Rows from block 3 of the text decoder of a small audio captioner, named by matrix and row number. Rows with one number belong to one neuron. Each number is 500 + 25 x the weight over its row's rms, rounded and kept within 0 to 999. All counts start at 0. Numbers have three digits each.
Before each neuron's rows are labels from the 100 texts, of 14976, where the neuron reaches its highest value: "fires on" is the input token at the peak. Only what is clearly more common there than usual is listed. The data: synthesised sound scenes: up to three everyday sounds over a background. In brackets: how many of the 100.
# fc1: MLP up (decoder.blocks.3.mlp.fc1.weight, 384x192), inputs 48-95
# fc2: MLP down (decoder.blocks.3.mlp.fc2.weight, 192x384, transposed), outputs 48-95

fires on: "frog" (100)
fc1.274:440522531485538503516513500474498505512531516522494457508503496465509486496513512499514487494458488535461493510496513510477545457551520551525519
fc2.274:503500501504536481527495510550480534496509498446536498505494468526458502454535495480488519495531483460504512521556528522472513520472473540504464

fires on: "mains" (56)
fc1.300:506487491493524486492507494531514519550505530436488495506455509503530468524519496458542531541506500545529453503504497510484480463535475478515534
fc2.300:541524486561485493475457485488474516503466456457544492465518531482499533522478519511463508483537501455519485496496534484448511493530482484498499

fires on: "mains" (100)
fc1.143:549476532498532458454480494472478467517564543496518493480466499468557488483475466466508524521505490547531491485440527465463502474511501490483521
fc2.143:517510511483537520504512473546510522497467521494565504485556487471516492530452507502464526499506516502530495495480497474485527484532507472457515

fires on: "snoring" (16); "coughing" (16); "sawing" (13); "barking" (8)
fc1.48:472521468494494483516516539529556528485531529506477476518487561523547483530512504534478535508499500533481502499481496530446473474513490504516462
fc2.48:505502479539493494491469502542455554497504532478468478530476497541497475494527495502505452465520500493486521541503508495517501523478497474487483

fires on: "sawing" (11); "buzzing" (11); "roll" (9); "zap" (9)
fc1.268:495529483487481479464492508516483491537504538472510486474510508519501489503510516514471461462522503534479478502483524521481442463483523508506478
fc2.268:479514514505508511535453533500491501479464514509493512490541482480551481527474524546510503520493531500508538484522492482532490489458465458518481

fires on: "coin" (100)
fc1.325:474505507508500476491500500482487495480460512509498515508532488500518522512503513500494509493459484506533551482450503475496495503560509519505498
fc2.325:497487492493495506503537567531490498490483525497541556522524531516478514496475498466498516467484457481533538452540454469489508514517478487489478

fires on: "vacuum" (100)
fc1.111:493484494511505528510533537518538519484499479484516492437491492513527501505473499507551487502552493463501509497517535512499521484499481506536466
fc2.111:533457472526540485499457505517497499545474516507529466479483473474534491503495498515497500536515465508515534523487549478531502460488471502542451

fires on: "rain" (32); "cleaner" (23); "waves" (14); "applause" (9)
fc1.353:485508480508516489508536522524468512509544479495501487467474491459527480564469499460483459502528522542513468561522520482483526500478520483474525
fc2.353:532522461544525476482506522515466521467485477488569500459479509519487498526506486507456556516536484509488479495514530533463523483487481478504499

fires on: "phone" (100)
fc1.248:523516477545509530485516532499557510530492507491481478542481515495506497516487523487433507546491476501481459522484458487454494453521557513535513
fc2.248:496495481585503501484489491462527498521467504490490511534513508519513530529492537467437469490467514515500502518477501516523492477492489482520514

fires on: "electric" (100)
fc1.272:486490483502471490466517465522535502502538509541524483492520513511479512454508495512492482506486480495490554506497480485440491476501504546529494
fc2.272:470496510497544546477555483515520480534510511535550511440507523495502488515490465491544484501488463502502514469455525499492421470482497514497506

fires on: "bird" (100)
fc1.335:494520489485504517489487494507493459450483515546537506503533504492525534465522502471518468500517512519445536492493508531500480497517475499487496
fc2.335:478516505524518504498528515516497494502458500549527520504489507486485499510533494484479505544516456536500508463412521498506509488492467512469514

fires on: "typing" (33); "crackling" (24); "applause" (20)
fc1.195:480508497491517490477504549510494524486481540462452470474491496511475500497521531484498488523523455491551486540496459483496529517494520510493510
fc2.195:512493466492522487532503501497463513446464495460497500513506447484454510523481512456490494510499485507527519508484488516539497518495459507517496

fires on: "over" (100)
fc1.197:523472533458517493452489491498529493534521475476527492472497507513494514483444484506485484483520495521523428537544494512484496492494509467493439
fc2.197:535513533519553494479522481529505514491448506526547537492490460469484496531498466524514508475516493504536527498516490506513509489517520543531495

fires on: "over" (100)
fc1.224:482521539506526483507513464491473480499488495524530503544521473447531538500513467515477473510523478513455452530506511535498498484532504530509456
fc2.224:484500521485466470476473528479460536513455495501496538523447534472488518502493507554498445471566463499491488493508493541473484488494531533493474

fires on: "room" (74)
fc1.346:536494489454504530534494521506506485487554520511470471513501554529475516464527522454512471510491466485496494475485471505522531534496488488500469
fc2.346:491478537524516527524471496441526421502507502521479524532487475528504531496504517488536501522511530518513498492473498528507519464467516469469516

fires on: "coin" (72); "then" (23)
fc1.4:511510465528518483470510503482501485503507486476486536503488521470501531487488477474502501500524499496517480481500552483471529492492479533515533
fc2.4:534486526470495432496489552513537493496496471483492529507496505547504535501499523507435516490521530467499509460515470523468540499528476486473506

fires on: "buzz" (44); "cleaner" (25); "waves" (16); "rain" (12)
fc1.220:463504492456442498457505526511498506484481524477499464471538529515516523503505481523483501472515501522526581533527523462517502515499496558496448
fc2.220:510439421495563459521517505526473511486507552455490485533481479526449496481560487454495491482515491525538494472517492465538508485497462502487501

fires on: "," (47); "over" (40)
fc1.180:520506508533535483496547537473499494469478499480507496485463477481477538551461533516485509481501494490532501501516493470490516508480483475546501
fc2.180:501530505487523534461529497490499528496499496529500500491540496455496490457535495508476473489506460497517465525474479519526547500503523515517463

fires on: "typing" (11); "rain" (10); "drop" (7)
fc1.14:495526502473475521532529500500468512502487485524529470479535515525482464542488472520522473530517516495481510530490532498489496493505470502478503
fc2.14:523496477515507458529460505484474497476471496512523507475534495507511529505488490512493525505461509488536484477538565490504462487499474477502525

fires on: "phone" (100)
fc1.372:479453492526505505435482505518551517491528464478471505502491488504472509510478480510464490509511515483490479456486474472482474472521514518501514
fc2.372:499480473546497508498499499500524524495468463464488484461479482510481517516481493533477467505482517501507496515472489485523508495500467516498510

fires on: "<end>" (38); "with" (29); "engine" (9)
fc1.19:470480480514435455494510485541546538492511479529503484508463520473465524474484481522455566541507497524482521487497493486500477477545511489502451
fc2.19:521480530475469466533527494501484474541519511507505474547514512508500487500507496456500438484477535501529508567533508547508522505496466521501498

fires on: "frog" (73); "drum" (16)
fc1.278:529553486554511467425477526529481500531493479515463477491499511497520467541507463497461526476481508494491515472503509480477508477499477518520463
fc2.278:468486511483484541521463455522470527523526514561514527521471535527494467449514487511548490485497487463497493522517511503489450474497481523510477

fires on: "typing" (57); "crackling" (24); "applause" (14)
fc1.164:486513476524535482540500530497487513496510497495443490442533466482528484537522495493487518527506447469478482543482514550471485496480504549495535
fc2.164:500506492499504459478507475496442549502507452474524473468516508506505484522545516513502474496516486527499485515556566504458462509477503503540527

fires on: "ball" (89)
fc1.106:486500472523417524495488532463535522510469512495512501497508531439508488537506489509487502479481496523460473486504482464455490478525507487463526
fc2.106:468529460537496499511510492517492494493516520512492472484495499516537530486491483503468509508490479551490493507511467538524507482497481496525506

fires on: "in" (100)
fc1.334:510535519500450474506473500518470503483500455490465495473488497507502498523486482541486493513490471467478558468473466411503481520480510504475438
fc2.334:489525499486493509511499482479502466513499461472535489485533504492492520505493457442504465553496494518493488463482497499501528450480494518522515

fires on: "roll" (22); "zap" (22); "sawing" (7)
fc1.27:520543502487495452513467555481474462488491511507475474477494517543490508528487547505470519495529469481465492507503525518495519466478483515492478
fc2.27:507522557527532551491477490478508473493477512503475520507525496531477469512539505516510489516502530440504500469509496530508484452462511497518496

fires on: "pink" (57); "white" (43)
fc1.218:505519558485502495482547535462466529518512455506483481486506528512461485535524519465501512538507515480503502486488495515461478496491502478548511
fc2.218:451496497479477516498486482487577497546513494490489536528496519478444478511491464469457523538537510475526509474487448504496497497530503523462507

fires on: "buzz" (37); "waves" (29); "cleaner" (14)
fc1.161:502506470500464503491473490488528508466496489477479484458549468538518531487503541505494536507504437452489531482455472504504486526511547505503507
fc2.161:527539516495491474531501506510517468503478497475514493478473496527541495508498531428515506458485478469481500533498472512514513527466473504484520

fires on: "vacuum" (25)
fc1.330:474506445499503554466483477520519492523531484474491509503550522483475487535483511530479484498489478492513534499530504474498496520483518542511468
fc2.330:526476506462540491475525467507477474499528519488521518473457500504478466479551478505542477479503507536474508526473483457470493531457501493481474

fires on: "ball" (96)
fc1.179:515496464482506495519465512467563515497463528494482485472471533498509507535509512515484549548503468517547521515484488493498510461503532491458495
fc2.179:482517501485502470483465466521504558445497472488503511538504515500528496473493555503528489484500517459509511519474464509550531498505475507483521

fires on: "glass" (100)
fc1.192:493526474512537508468519511495504500482477502501457478492500493465526500484447507487432502528493514534506480524494535495510487464524512489491520
fc2.192:511468499520465447525519498470496504519496477477465529512489511453487501477489517500479553488491453490495493496510526513470494473525504508492464

fires on: "drum" (82)
fc1.74:502508518542463513462502462504503501528516488490467510478463516477526486541476510484459486484490513477480485447479501506476495499458467473546468
fc2.74:465481509512492496515458446517468518492473465491485530478478512444528501531461479516507489505528510451483535517499474524466512499482485542522479

fires on: "typing" (77); "crackling" (18)
fc1.166:501495495510520491512543550517541470451481515473471489486550471492460481518520516514505497550536487537513510558499510515529516516473474494502519
fc2.166:501506513521520516467515500494495472484505492508488492476557449539493473522488479511520468507486487526510477475525548480520485482478520468542522

fires on: "a" (46); "<end>" (17)
fc1.238:516506469503507505480511475527497512522525518510529515479493523509490518514458502515475513469503478531479549478488515509529465468442472487513497
fc2.238:546504503502529472482481515444512475527517485522528534516523509537508512488519483486518507484486525508590502475441491509510499507520504479510484

fires on: "meowing" (10); "coughing" (10); "zap" (8); "croaking" (7)
fc1.144:479542505500471474515490487520510499503471523526503466522472533525538513475502511514486533463451474479496484501486492509527536530532513537520517
fc2.144:487505466503473469518489477544497522526518509504491472529457502518531499497530507494473520468528476503479503517488463483491501545518491476534450

fires on: "water" (83); "over" (13)
fc1.351:478488526535507510455506528542459476507518516489483504522480504510493511467486505490513499489490499481469513522432496496467472489544541495487448
fc2.351:496468443509514497493523505479460482531481519551469511558502461496450506488509514488479486496512519493515487490506473501526479503533465493504463

fires on: "church" (47); "wind" (41); "stream" (10)
fc1.52:532497482499520516420446472492488472526528507503543503498504512499520488517457476503498504467505465508488497477514511512467446545504465566550523
fc2.52:502511488480448521520472507485457508462511479480500500541558529503527497485466499503482511479451501513497503485515452518520511452511489517490593

fires on: "stream" (36); "applause" (31); "clock" (11); "rain" (9)
fc1.318:500519474478526534488469479470467537486511458501499499503499477497480502512467525528541505523499536483491473530509448474488500553507444541527492
fc2.318:492530479514505433509502497473477542497550558510494473499542481500543463508492508502525493483455551502532491481522527532560546496492526499522470

fires on: "ball" (100)
fc1.342:468529491476475526475461486474457512519497507546524486515526464484540514519472518543512540481478484430499516519483477496494482496522457510489540
fc2.342:527456456473481498532476545485519498488508503506513517526508484478517517486473504527501525501489475457506504492501489461487518446502441489469516

fires on: "church" (100)
fc1.73:493471488491541506481516516485509485496543478537492550554482534484532496502494474540467491500496494482495468429475529492471511508540485513511496
fc2.73:509464515497495485471512472510520532490530499491506488503507435476503506488520501508507499530488524512457502479480535500511535463514502484444497

fires on: "thin" (27); "muffled" (22); "noise" (9)
fc1.62:499485499480481501482528514552475495531547489535504543495506496505513499494498491512464518499532498456536493532526498492494496539502458518471425
fc2.62:512488482490511496521523542538507515530505527503489491524502499471525550498504525475441453522443505525510506507534468499546507497513502511477512

fires on: "coin" (40); "water" (30)
fc1.267:484517469493517498448525491469502478488460485491475495499521509524532582534519489506483523485499500538525538471518517499492483462553507507526467
fc2.267:445468526525503503501499526515509486500486548525474530500501526518450461528480497458496523518515474481539495518521496469469496527517517485495513

fires on: "water" (100)
fc1.296:548526530530518490469525496485464471490465549551489526525528524520463525505472473466498524518446478556476507517504522520498494509496508518495460
fc2.296:481513538522492527500490513465492464478460493554494517494516493535466511515473502485513494513493453537505449520484537463505465495501528459527495

fires on: "creak" (27); "whoosh" (14); "croaking" (9)
fc1.130:479489453512497465486515487474510473514524489491497495505473460544523528521551505477506491485498505471461506510522481505517444501541521517473475
fc2.130:457535519506526519484521508532515540529506517523472535523510528485487524484476500554491479515484491503511541466540467504515490503492483465453447

fires on: "noise" (20); "then" (17); "typing" (10)
fc1.65:503496533463489479469501535492510517525465516501492511465451486524464513492512500512498483462500451466476485533516479477508477519487474525493483
fc2.65:495489457551520480521516519515498476489462495501482497492433476499496464526531518545532492526536471504526512453439480515513503475506542519506549

fires on: "bird" (61); "ball" (39)
fc1.20:499460455492469488459481481551551497511513544540535511487518531513488538499463482517489484459491491509463528489472493499485470541522482529515503
fc2.20:542484480456471485529495543494513539505515499512496508502493504503521508466504476474489497523461489519513518489466465501512510473522468467441549

fires on: "vacuum" (84); "a" (7)
fc1.253:500462535457505492527490526513524559523540471514526482476487552531508534477487495511524493556525487509512463469524517509524511493518509502508451
fc2.253:537475499496504473533467525450527495502478545514512501533516503531525476501556493496475508536465523536548523487478511502504479487488530526529537

fires on: "church" (100)
fc1.333:518516464513509561437449496450510462490521488513493509536459489498534525522480508525452498484533494506482539511495524490484472504497486507513494
fc2.333:508507477495530537493482479471462481442517483488500480535544505505468490490489458457480518478493494523477533502466528505481541491513512495499588

fires on: "waves" (52); "cleaner" (15); "buzz" (14); "wind" (7)
fc1.209:548499516458449476500449547478499492506509472507520489480499483549512540510490545505488526524546448493474474482495502526491501516512498496488522
fc2.209:483535494514502496505500490547476441524457508521506555478488525522530494500530537528454501467500481470522487493520512491493496539474502514474509

fires on: "electric" (78)
fc1.7:474515514469503499514496502491479443463501507500484482497504518477484560511521497534498503474528457484472502467471481511488480490513504477518488
fc2.7:462563494496513510504480499500488485472528527492519478516488541479511456515515511523509522466523514488473490474512531530481472465500527511523494

fires on: "then" (26); "ball" (23)
fc1.76:500476515519481467503459478513485528473509469505533509527511456473523543489476491483507513468499541482471503508496485522498492539515473500495447
fc2.76:508534487511525510517480489538514478532475488492522496494481504452513490449506524474488503528530486469522507503515477529526465495502517553432523

fires on: "bouncing" (9); "slam" (8); "mooing" (7); "hammering" (7)
fc1.114:476520491553541503492525512514507484501484494485480488524495530546508516474498495470517511499510512476476503499526505548491530502490484535526481
fc2.114:533491477468494481471511503532513477513495535483526486486470484532491498500519496477497482506524490504469529520536493530458487497503535530483492

fires on: "fire" (100)
fc1.167:456468497506514514489493446494477514488506501502525528490494505500540493521517513496522495484531512496513517477528503515512490499452519531511513
fc2.167:526505509498527524497427530478521546492492524513499481523513496456491503505509523489510514451486491480486535520467532524498490521508479523491477

fires on: "then" (57); "," (41)
fc1.162:484524498527495496477465534518535482523485507532521486526499558498546504442480494541444513525506478487501499492461486488491512439547500490499490
fc2.162:508467493499516518474555514505463500481526488518492512544512478530429465485504497531519482487488538513525514517551490455479507517487483474470501

fires on: "electric" (100)
fc1.304:471500518483538491481532512469474496453501487493511477491501513528491538481487507511507505491543497503495481473492547480473501477505509494519472
fc2.304:514478510498494539555461512520545496504525517513497462512472486472488479525529487498501487510543486431499475503491503485500543460480518525523497

fires on: "creak" (7); "doorbell" (7)
fc1.132:508459507473536483506517503494468477494515501516486524499450472570485507511476493488511506523470454511486465529492455526514479487531527505497510
fc2.132:506525520502512479464475526525526528507531494548478516512493492485524508497514520515495435481538475502494509493549470525510495523458487487523462

fires on: "a" (37); "then" (36); "quiet" (8)
fc1.165:501462546490523514515453505507498497484569506536490534465513532479476513451443497510501500489481495516452470521494516473473493490490519468510496
fc2.165:506494499490537501485540516510444520512521487505488505507468525486503500477526456507533434536520497524494479462492495519487463505502475468448466

fires on: "glass" (95)
fc1.140:514490514504490467540533524471506524497469532484476453520463537468505472480517526487505530446488519545493521506495518501504501440484487477512532
fc2.140:506466450560488485512484532511465495553504483502518515484523505491531479498535501540455536503507482470474482500550518459485543462508473529484505

fires on: "crying" (35); "over" (25); "<end>" (22); "hum" (8)
fc1.152:527501455543544518527493490524495479507446547483503476528482456478471527499535542489481553502505465521517489465455514516545468469505482460555534
fc2.152:513514475534507485580508457494486497505526482479495537531514486496486501474456479477526499511476491525548491477542493509523504524508510531498540

fires on: "glass" (88)
fc1.103:513474509482508530520452524491514488492466534484491520467477522515485457477523509551466521517513462504527531547511487454505471474466473514509511
fc2.103:516482524478529521504465512502538514453497517472520497458495490457519489500507513507461519512517500479507481541502469461502471466480493530495507

fires on: "coin" (71)
fc1.246:460507477496506508476460450506504483489526539513538507528487482534507534474486502517524498458478460486483519488518461474542439498551502505467488
fc2.246:502469475483502499501504538502509511506466494496510512513512475494459528511524489503479517476510510475501511468526479491506542486512444474500485

fires on: "typing" (25); "chatter" (14); "applause" (9); "wind" (8)
fc1.191:481486447482538510508466496521470542460490477471484484461507459478513506558496542511496466498506476516511501511497532507490472511501492540524476
fc2.191:486488487485521455535485494473415558480470476480504483523486500492501487486527475500505491504479507511541483507514535500519472511480477513478488

fires on: "then" (20)
fc1.97:545478475557474462448481527510497491519470531519504503470495472538475483513484481499491487504516457521524460530543497438508511492529497522483464
fc2.97:496479472492515492514525480523532500507485489506510522504481476501476485477553493501475517482498522506462509477537507493494480508570491499494470

fires on: "mains" (79); "frog" (12); "car" (9)
fc1.102:516543468518493495496512478524516466510482498483518488497489519495498479503531556491508513445491502527492484495507489539523522488532470494518522
fc2.102:504472438480455533540500493504471484531477474536527493515515516559477487489512467498518488516483508531519472470532499498498483503552499510476520

fires on: "room" (20); "then" (19); "crickets" (14); "rain" (9)
fc1.285:483474453519475479493491539508557531517528510474496487484492532550520495520476476510530512494498479530481493518512523505519479535470483510518500
fc2.285:461486501449543506507475503569480509476489507448471479542520466516448533495502559536477499545485453506510495509470479471511554485519492497535474

fires on: "drum" (87); "white" (9)
fc1.326:489518523530487506439506518503494538547489481476462454457470550500468480546452491534555502535476490518486527479478502512491516468494522477513520
fc2.326:448501517543518522454470499509511503547489505477437476486442500510493459523502453480539506495479508487521528468508469486495489483475467485485533

fires on: "thin" (58); "muffled" (16); "room" (11)
fc1.58:523474476528471499516488522514513501495479491499444429490526485486462493500525451513546534431518500506522526500457436473514501521469495522517455
fc2.58:511481472505513473490500498503463530479507522449492464478520497504498494521496480485502502461505462513503538476500521476509512484452453484471490

fires on: "," (100)
fc1.314:483528485502498495481512499510521481519485518469517509457506505514538507495484455509481488501522510519521510501504504516517504549468469510503515
fc2.314:480508462494482541480477481511486498491515514468550515502577516510464491556505524492471495543498491495513504481514480498470500486473479473517485

fires on: "hammering" (26); "room" (12); "hiss" (11); "waves" (7)
fc1.368:512472483498449503512505498510481498470518473501513475488515522543481488493471489515504493512504475507466456492458535514463510493502432528519506
fc2.368:500491512526503505492513480520531516489488490495473482442513497474491455539557491516538500508489479511509536481475518521492520504483499501518501

fires on: "clock" (67); "then" (32)
fc1.365:507519479539521495509480519499499476483528540502450512489447472498507516497488471469470542457519469465490498477511516462515478486511462487507507
fc2.365:492513545514527529479471487496482526514518501486453516501483519514485457512554456511480464501507519456498483515483534528471491455512549541521513

fires on: "electric" (98)
fc1.145:520463485502475518491463474518465485486501519486479498476511489456475505490513515520479545516518462486478535503464495489476443447523533499525513
fc2.145:519478553497500476571487480516517469523553512459523521464432535464518473527496494465482492466513547475529481468489526522465467477497480510498524

fires on: "church" (85)
fc1.31:531533450494493485482478516483482481478518490506446460468492487507522522503513507482481525500502476486483520500464508490529481512491509514538472
fc2.31:539524555505525520489503488486507500507530526481452501489503522486485460531568499488496461490514508477479513499474511535468503461470519517520508

fires on: "room" (75); "cleaner" (8)
fc1.85:501468502471464512479523522485526495516478498472504475484490491501555497501484510492488497474504514487515517521552495496523525458480495519516478
fc2.85:497490461490512501479445519495463502497468500504514511533496497530528508512536485534449530501503484443519514449467497451501494495491468492460490

fires on: "ball" (100)
fc1.358:473489503465479522490428471510521514518484531542535506485535443491576534533501489532482499478475485476510518494466466500520492489532497515502546
fc2.358:515555472484495503525471512507540500490528505512506510498516510479485518459481493485537513499476464460494510477476502486488517478489468458467523

fires on: "frog" (100)
fc1.283:513508510484540486458486506540479516500506491534459485498487501521459456500554477454502525488538539508504485512493526486477522452517467560484506
fc2.283:481462488491475502563505497545476525493513506536524517530539519518490516441483489525491519519506469511488497498587528538482517512512504501489455

fires on: "room" (25); "engine" (22); "helicopter" (13); "stream" (10)
fc1.370:466482512488530493507475499488476508482512514513444504517478502502495559496469535497510523512477451544493492498429502476515501513526514516477521
fc2.370:490529504467517497479483500506449559467493509504475499539487471478524517472516496514505474454484509482488509469521517508555489536482503496519479

fires on: "then" (20)
fc1.139:517513510497519487512540525544477527494491516499520481495467477538497478478498502487488494493469497458477435526509486503525502475507499483499468
fc2.139:540480492512527462475480499458499503476502486467523505475494501517554461489520478449506472502516478463502515494485527504525501519488498530448517

fires on: "ball" (7)
fc1.141:461512466551433504481470504464502487525486518553517497539497515466520520492436502571457499504479471504490565497513526463477474480530521498532480
fc2.141:521472495472489489472491516495479476484499504516538534548546524509461492466520455442500492441494530476492480551514456493486541513461521484456496

fires on: "muffled" (58); "thin" (32)
fc1.361:491486497536509518440513507508495480516544472521531513451533465485543468462479537529547486492536497510483510537499473472496461494468475496504486
fc2.361:500516498485451493530532536495486461515502483533480488531517498509537491498516561488477457521483505516504487476518464484515500468518498508545472

fires on: "then" (93)
fc1.339:503541533524467506517480516493464498486542494526450495494546507493548496503479491520500507491470498436488490483530532472481455509497482520491500
fc2.339:554493493501528493484474542507539523470495520468485526447502500504521478517490473518476498494525489465484477492522514476447468515473486493488512

fires on: "crying" (100)
fc1.79:505476494520470495524519485517482547449495498502522484531497462473525492439508532510519481507473493536484516522511471490471506516510451481564498
fc2.79:488500494525498516534462543558494503482523508447481537538474478469502489480515487509504561501479464539497539537535479461479481501547483532525529

fires on: "snoring" (16); "slam" (11); "hiss" (11); "bell" (10)
fc1.344:470533497525484447496554497510539490495496534510458459524519505545534495559536505535512508520500486521502489533484501506472509451519514516510463
fc2.344:496517489563480500502508469506475516512555545531473466546473483514523496492541506497531512463531489507471499513500486498553490509460500483519462

fires on: "a" (100)
fc1.49:519476510491498512525487493530525478475554523520538480491490518509483480478496499438509516476497498485463470479515494489523513526521518484461476
fc2.49:489535513500502460498507492470516481527471505469496497487506546464504537516525491490466496520460505535510493542492482500531514490465521511514481

fires on: "bird" (93)
fc1.30:492509527550445511516501517518534494520498568549486495469470546504485500537516471507522538471457473517471477469439509498516495487497496500479518
fc2.30:525512523464485491516480491515493515447472509494481500506489507559501542460525522522481446533490483510509502511508495518499518546506453476479490

fires on: "frog" (100)
fc1.336:499557526543496502501469479516507518514509528542464507473488477520473491509510512474483503497498510505496458508495537453480549462500440534483466
fc2.336:492478500453511540546512497526492518496504525476551528464513513532485483439523479483500532500510509497482518500561493544487523489513481530466468

fires on: "glass" (100)
fc1.257:457496464529506491502486511496532529488482492504479507482478507462512500478466527460478488489493503521526474518484533510477506471500494485488478
fc2.257:496455467498472496524503526474522498539509493475489517514507508469488478471475481509470548496506473477506493521506515520467500490496504508506528

fires on: "slam" (15); "mooing" (9); "bell" (9); "buzzing" (8)
fc1.119:520533492544515496513474533501563519491534481525495518508543531526496543493476485504470521509508467513487489538468538495471522472495524516484447
fc2.119:533517503505509487481466484511490530504491515527519505531515481496535534472501502472474480477520470430508492531479518540525541496514562527499513

fires on: "<end>" (51); "whoosh" (8)
fc1.374:492468488495531482441510506544473482469509522524553472510548501503558506541479491478456518533492488467535472479506469509498472473498494544495463
fc2.374:459469458501504538520548530474505517458499463521526504464517523479513505508501485462526520532495496513479541484478517489505491454540457496474502

fires on: "over" (100)
fc1.46:530465514479533493541501499509481493489496499483436491484506477521490472493480511518528523554488482492471460529500472487506503531516469482485492
fc2.46:486545498530507548479498489476522501510510505506467493471523494498500489469496512510514488476476492500536500481519527520526509486491550493488487

fires on: "clock" (99)
fc1.247:516497467535476495504536478460501457516532478498471465488474462537453480486492483483498498473539497520551460519518531469466495551534479505525499
fc2.247:508509506516501512541471514482507511529481484474530494531486509528478543496445485493455514492436537501479485495519507507534528549512502456480528

fires on: "explosion" (25); "mooing" (15); "bell" (14)
fc1.175:498512528494522497511506479519505508542512485526530495506508518507541497522503505505516513514442464484493481525504479566484477521544506530555493
fc2.175:537500452516510525465495476563535484521513467527472513490494494499504450511544524478428512473520495504486506513502477504506477486474483466519495

fires on: "melody" (12); "meowing" (10); "zap" (9); "knocking" (7)
fc1.50:475510488494464490490495505511515471523489517515525456543463519532555498497523523501492497462482505485475498513502496523491530543521525503547531
fc2.50:463515452476492469499476450524515506496509493532488470505487498519551497487547512488462492495520499494515541533494483465529505520518498500538469

fires on: "barking" (14); "bell" (8); "horn" (8); "zap" (7)
fc1.12:474526475523493460486542526497554489539493521495509473523465524540527527545516502509464534498471477528500498530480540487469481501534478542536470
fc2.12:492499483544487481517517475514460499522525537501484452559463478517520508516553518481516497488529491497517487501471494469536524510485488507536469